A small image classifier, trained from scratch.
Model: 4.26M parameters, 24-pixel images, arch resnet, depths [2, 3, 3].
Training: adamw at rate 0.004, 24200 steps, held-out accuracy 97%.
Data: 97500 training examples, 31.8 epochs.
Rows from block 3 of a small image classifier, named by matrix and row number. Rows with one number belong to one channel. Each number is 128 + 24 x the weight over its row's rms, rounded and kept within 0 to 255. All counts start at 0.
Before each channel's rows are labels from the 100 images, of 14976, where the channel reaches its highest value: "top examples" is what is common among them. Only what is clearly more common there than usual is listed. The data: rendered solids tumbling over patterned floors. In brackets: how many of the 100, against the usual share in percent.
# convs0: first 3x3 conv (model.blocks.3.convs.0.weight, 128x128x3x3, each kernel summed), inputs 0-127
# convs1: second 3x3 conv (model.blocks.3.convs.1.weight, 128x128x3x3, transposed, each kernel summed), outputs 0-127

top examples: white object (39 vs 19.2)
convs0.54 [120 111 125 121 149  99 109 143 133 143 134 122 127 125  90 123  82 141 151 108 133 127 108  86 140 123  81 129 107 142 101 121 140 119  94  47  99 110 132 129 161 117 133  64 116 108 118 109 114 131 128 133 146 135 157 140 102 125 120 117 169 100 113 128 127 142  97 118 131 113 129 145 116 156 102 140 100 166 114 148 113 130 128  96 118 171 108  59 115  98 132 109  93  71 125  81 111 137 102 127 100  82  79 148  78 116 130 123 117  94 117 119 120 154 135 120  93 159  98 117 116 126  94 129 135 131 152 135]
convs1.54 [111 133 111 137 125  55 131 119 132  91 117  87 158 121 108 104  98 103  90 146 127 135 116 138 123 125 118 142 128 112  79  98 105 111 114 107 115  94  94 133  64 117 135 112 103 124 102  99 105  81 125 105 151 141 142 101  55 130 102 148 128 121 106 141 111 148 129 126 142  83 153 137 165 140 123 120 176  85 102 109 110 123 120 138  96 131 121 185 118 113 136 122 100  83 133 127 149  90 117  94 142 144 107 128  71 149 115 121 140 132 121 122 119 110 114 132 141 110  92 133 116 131 130 139 129  92  84 122]

top examples: torus (50 vs 9.9); largest object: torus (39 vs 4.5); cube frame (33 vs 9.8)
convs0.31 [122 101 120  99 120 178  75  84 146 144 104 150 146 111 105  96 134 137 126 145 110  96 163  78  90 123 106 144 109 133 104 122 102 147 131 115 108 125 132 142 133  86 107  98 139 110 117 179 134 127 136 149 133 161 123 152 144 130 118 134  87  97 141 115 144  84 124 105 150  89 128 125 110  96 105  98 104 123 158 139 135 135 129 148 120 150 108 207 109 138 100 105 138 143 117 130 101 114  89 130 123 106 136 117 130 135 116 121 156 143 199 101 146  93 108 103 101 144 146 122  92 145 167 155 128 124 153 101]
convs1.31 [ 86 131 105 103 107 137 111  86 109 114 123  57  90 115  93  80 137 114  95  94 124 126 104 158 117  79 148 111  84 101 129 134 123 169 105 127 107 100 107 115  85 111 130 159 109 142 121 132 140 105 139 108 104 148 129 102 136 117 144 167 119 125 137 116  99 136 139 140 119 124 109 153 126 120  82 129 127 134  83 105 113 112 117 118 142 113 150  94  93  98 118  86  71 106 103 100 105 109 119  87 125 127 121 120  92 111 116 112 142 138 161 108 106 116 122 126 115  83 133 109 103 174 149 117  86 105 110 122]

top examples: light from the left (73 vs 24.9); spring (27 vs 9.5); cube frame (25 vs 9.8)
convs0.102 [ 69  95 148 108  79 100 106 119 110 101 167 118 123 120 151 118 156 104 156 166 109 128 151 134 122 108 145 109 171  98 127  96  95 133  91 105 117 100 114  92 130  98 108 109 135 143  95 118 104 114 140  99 119  96 120 120 156 114  81 128 130  97  88 146  89 100 135 139 118  83 127 121 120 164 131 153 139 130 116 158 145 109  81 170  80 124 151 165 123 150 151 125 135 117 115 121 136 147 142 124 148 118  84 119  68 113 146 123 147 116 109 146  75 131 147 150 161 132 130 145  91 118 154 131 116 124 120 112]
convs1.102 [104 119 120 128 100 145 157 117 116 118 148 144  97 138 137 112 121 117 104  65 137 151 157 140 139 108 119 129 162 133 141  92 129 114 138 103 130 176 100 120 113 143 144 106 132  82  90 125 112 149 102 122 139  99 126 142 134 114 120 136  94 148 105 133  79 117 115 168 121  92 112 117 149 205 172 126 111 155 127  96 177 107 132 143  71 114 136 138 154 140 109 113 112 131 117 156 131 153 129 106 133 130  96 116 106 115 179 140 136 148 142 154 104 118  79 163 122 122 113 123  74 102 107 143  89 109 101  94]

top examples: light from the left (53 vs 24.9)
convs0.72 [ 88 124  97 150  83 133 103 112 120 120 108 130 109 125 161 120 137 124 156 119 123 110 126  79 128 130 146 107 131  95 119 134 106 142 129 146 154  74 133 127 201  94 101 104 114  98  75 120 138 107 162  97 120 106 164 100  97  97  92 139 108  98 116 111 105 117 134  97 120  85 119 139  75 167 140  87 149 146  97 162 124 124 124 140 159 129 135 104 119 122 107 138 146 137 114  62 158 143 110 144  68 133 150 113 119  97 136 121 112 125 146 108 147 122 134 109 110 124 125  93 118 147 150 132 116 139 150 106]
convs1.72 [134 100 141 134 111 116 168 112 130 141 136 176 141 145 132 112 122 110 153 108 131 112 130 105 147 132 122 137 170 137  50 127 132  93 138 150 184 147 151  88 124 125 134 115 145  76 138 119 160 159 128 148 138 123 166 118 137 158 127  85 128 144 139  99 131 115 136 155 127 136 119 124 115 115 133 144 138 108 182 116 130 127 110 130 115 131 109 138 124 154 112 194 134 122 102 143 135 155 111 145 143 112 138 132 113 143 147 179 106 133  39 136 141 101 127 149 154 107 131 183  85  95 107 109 135 115 107  94]

top examples: torus (57 vs 9.9); largest object: torus (40 vs 4.5); cube frame (25 vs 9.8)
convs0.114 [ 98 130  81 148 149 104 118 107 140  89 153 115 125 140 141 139 128 126 156 138 136 141 108 111 138 112  59 122 123 117  58 146 123 132 131 105  79  97 134  85 135 123 150 124 104  79  98 158 135 133 137 116 149 174 137 136 164 157 129 123 153 106 126 121 167 141 113  94 153 136 101 120 135 146 113 106 141 130  85 141 126 123 104 116 117  95 178 127 116 109 112 112 106  97 137 115 111 118 132 127 142 132 164 119 141 130 120 105 195 124 191 118 121 116 109 116 121 146  98  97 147 169 173 134 152 118  87 125]
convs1.114 [ 78  97 102 123 141 142 122 119 143 140  97 127 144 120 105  75 116 111 124 131 153 157  91 144  88 103 141 126 137 103 105  90  97 136 130 122 151 116 110 136 109 113 100 151 119 143 151 152 121 127  87 101 108 155 126 107 138  88 138 121 151 127  92 124  80 103 147 167 115 153 121 145 115 123  88 114 117 126 151 122 154 107 129 118 146 120 140  54 146  90 125  90 126  97 133 129 146 156 110  90  99 125  90 110 112  93 152 146  89 138 132 137  65 144 115 117 140  89 132  91 147 104 113 129  67 117 138 136]

top examples: count: four (60 vs 23.2); cube (25 vs 9.8)
convs0.120 [140 148 139 155 130 135 157 122 105 141 177 130  99 167 166 148 147 109 158 118 149 141 135 136 160  99 129 135 130 105 122 124 128 128  89  74 136 179 163 128 182 136 129 148 179  97 134 154  96  92 127 130 162 145 112 106 153 119 136 148 154 112 139  99  88 164  95 137 147 116  91  97 145 161 142 118 119 128  96 153  98  94 145 160 104 116 142 139 115 124 146 116  93 112 114 149 132 107 163  99 118 118 131 159  82  88 122  76 136  95 147 151  95 119 152 114 123  85 119 139 122 158 133 123 137 126 158 111]
convs1.120 [133 104 157 105 138  96  99 144 127 130  94 130 146 111 114 110  96 140  88  79 134 129 134 158 149 102 130  92 100 155 130  89  84 162 117 129  93 126  92 154  84 125 123 141 148 147 106 127 114 117 101 125 129  84 110 124 128 162  93 149  90 113 129 128 120 161 120 128 168 103 134 125 168 160 148 148 172 128 104 112 121 117 129 145  86  91 101 123  97 145 133 128  68 135 114 122 155 120 149  91 119 150  98 121 102 137 119 100 151 139 141 150 107 101 115 138  95 140 182 122 109 141  81 123  91  97 141  98]

top examples: count: four (52 vs 23.2); torus (25 vs 9.9)
convs0.30 [138 115 116 166 149 144  93 118 133 100 137 104 104 130 138  98 149 106 146 128 131 140 116 110 170 100  93 131 157 129 130 146 119 122 119 141 119 120 132 164 169 114 122 160 136 112 138 153  87  98 209 120 113 164 152 105 120 119 155 137 116 132 136  94 102 102 116  96 164 144 126 133 129 202  97 116 118 145  45 136 117 108 144 122 141  74 186 118 120 104 117 139 133 123 107 128 116 108 134 128 115 113 148 141 118 105 114 105 156 101 122 111 167 168 125  97 109 119 140 133 129 173 150 127 107 128 118 102]
convs1.30 [133  84 153  95 122 146 129 126 101 146  98 163 112 127 126 145 141 133 136 106 118 107 117 101 155 101 103 123 137 137 129 111 144 109  89 121 143 135 146 104 135 144 120 107 130 178 120 109 128 135 124 133 110  77 118 145 129 159 131  84 123  75 123 151 150 136 114  92 162 131  69 134 142  92 143  88 119 127 161 140 140 120 117 142 125  96  90  33 108 153 128 141  63 122 117 134 127 148 142 138 123 149 114 141 106 150 175 169 124 128  98 144 107 115 146 142 130 143 162 105 132  88 101 116 110  95 154 105]

top examples: white object (48 vs 19.2); pink object (46 vs 18.8); its colour: pink (32 vs 8); its colour: white (27 vs 8.8)
convs0.32 [ 67  99 152 125 111 100 112 133 104  97 115  97 124 124 132 146 132 135 109 132 116 101 122 143 129 116 146  64 123 134 130 144 108 105  76  86 105 114  71 100  87 137 127 111 106 173  81 112 116 138 143 102 110  78 122 129 164 147 134 129 112 116  76 137  82 115 134 140 114 125 122 113 130 112 172 121 131  86 129  98 133 106 122  81 100  94 129 135 125 112 133 115 135 137 114 133 131 119 124 120 141 139 123 108 117 110 108 120 111 108  69 126  87 150 142 125 128 189 110 103 145 114 115 107  78 118 163 141]
convs1.32 [148 157 161 145  79 138 150 122 121 172 118 147 149 121 122 163  97 122  84 114 109 152 161 134 110 145 128  94 154 130 141 125  97  92 127  91 116 137 116 137 116 134 141 135 125  99 105 159 110 108 134 103 136 109 120  88 140  83 109  96  85 141 101  81 147 129 120 113 121 118 152 114 129 128 156 166 101 174 148  98 106 109 158 116  81 124 128 171 108 164 124 126 128 110 118 112 140 156  90 130 120  85 113 135 118 116 139  92 168 116  74 129  85  97  98 118 110 149  92 119 113  82 102 151 132 107 128 115]

top examples: count: four (54 vs 23.2); orange object (40 vs 18.6)
convs0.63 [109 139  95  98 162 137  97 150 114 119 155 109 119 166 143 144 127 146 169 114 110 170 123 126 136 127 115 143  96 124 103 134 104 138 132 125  71 127 157 142 133 120 136 158 158 101 109 118 146 125 178 140 108 170 142 106  96 112 138 112 151 156 137  58 125 136  88 123 125 128 116  89 121 134 124  76 129 119 106 143 110 110 146 144 163 132 134 124  77 127 108  75  89 136 116  83 127 103 112 141 114 124 115  90 128 116 131  83 111 117 127  78 136 150 100 107 158  92  97 160 105 114 130 137 125 161 168 129]
convs1.63 [108  96 125 109 113 111 104 144 105 138  70 127 145 143 148 134  74 139  62 138 143 132 128 121 129 131  90 108 114 132  72 132 114 141 152 132 135 117 124 140 142 105 112 120 126 163 160 123 101 153 104 131 124  78  99 163  90 162 116 113 127  86 130 114 154 174 141 135 126 100 146  86 136  76 167 112 125 117  99 145 163 150 122 150 147 113  99 125  83 154 115 175  80 113 156 166 159 144 126 119 114 137 113 127 127 138 172 109 127 127 145 140 118  98 120 134 152 131 167 110 110 130  90 119 115  97 121 133]

top examples: count: four (51 vs 23.2)
convs0.2 [130 155  87 126  94 140 123 119 146 138 129 123 155 140 142  91  65 145 129 106 139  88  90 110 160 121  79  96  80 110 102 108 100 144 124  93 145 136 115 106 124  95 157 110 104 137 142  84 141  91 106 136 112 104 130 129 132 138 102 121 145 113 130 135 123 137 127  96 110 100 128 100 110 172 128 160  90 112 152  92 150 107 131 144 143 182  94  76 101 144 117 124 131  96 114  76 111  94 117 101 102 134 152 123 119 114  81 151 108 122 148 151 108  95 124 117 137 116 124 113 161 144  75 128 120 128 127 155]
convs1.2 [138 116 134 114 142  74 180 106 134 116 146 148 150 147 111 118  79 152 100  93 121 129 120 142 144  95 148 120 183 142 117 121 138 130 103  96 105 150  73  88 105 104 157 119 127 140 149 106 116 100 139 160 111  96  89 129 128 147 135 130 122 102 125 115 115 125 101 124 118 120  82 128 121 106  82 157 171 115 138 113 142 120  96 105  82 118 146 146 133 158 152 120 122 122 121 164 128 136 136  87 155  91 124 111  90 160  87 111 150 142  80 145  80 124 144  87 120 115 115 141 131 124 109 102 148 139  78 124]

top examples: count: four (50 vs 23.2)
convs0.84 [111 153 155  96 125  92 116 153 148  80 104  96 145 126 110 145  94 133 136 125  98 131  38 112  80 136 162 117 114 118 166  85 123 121 119 143 115  96  62 119 137 110 159 117 126 128 129 123 164 105 108 128 154  97 123 108 110 133 116 120 136 137  90  88 113 142 131 114 116  76 149 101 108 136 138 123 140 114 118 110 126 122 107 151 159 117  93  50 131 108 144 130 105 140 121  76  90 109  90 137 144 123 145 110 140 123 108 114 142 134 127 120  99 117 110 135 131 101 142 132 149  85 119 135 143 125 155 137]
convs1.84 [130 152 102 177 136 146 128 119 126 177 117 121 118 141 115 147 110 137  97 162 111 132  78 101 138 136 125 148 114  96 122  88 123 119 143 134 131 100 134 137 117 115 140 101 108 116 162 102  86 123 112  80 165 113 156 134  67  36 120 137 132 116 115 106  97 136 145 133  83 128 112  84  96 141 117 151 108 137 121 131 134 129 121 113 147 132 111 162 111 136 130 138 117 103 157 135 141 127  96 136 125 147 134  82  80 123 124 103 111 130 112 114 125 165 141 115 141 100  97  87 128 128  90 175 116  74 125 140]

top examples: light from the left (92 vs 24.9)
convs0.27 [ 90  71 150 109 115  77 131 104 142 136 136 137 125 118 142 115 136 109 170 142 121 144 147 143 102  89 156  88 143 102 148  94 133 117  66 134 145 123 128  91 145 129 127 101 135 139 132 117  94 134 107  64 134  87 100 135 122 134  79 118 130 108  93 147  75 102 127 134 116 129 110 143 135 152 130 149 141  98 123 115 148  78  84 123  88 150 130 149 118 133 122 125 126  95 108 149 138 127 135 100 146 129  95 136 100 103 152 136 104 115 103 139  58 164 128 146 136  98 130 104 104 107 124 111 104  92 104 125]
convs1.27 [102 139 114 133 106 127  99 118 113 116 138 105  61 123 130 125 123 137 107  95 127 133 129 100  91 142 142 120 128  98 136 106 149  61 146 131 125 140 130 129  66 123 127  99 142 108 108 140 103 158 105 110 132 106 140 104 132 110 101  79 130 132  61 118  95 133 132 126 105 137 110 109 117 179 159  91  99 117 114  83 146  93 142 120  90 120 130 119 147 137 126 119 108 126 131 141  97 130 114  85 113 109 101 128 116 112 171 144  98 125 105 124 122 131  80 114 132 103  80 120  81  74 111 129  91 108  96 126]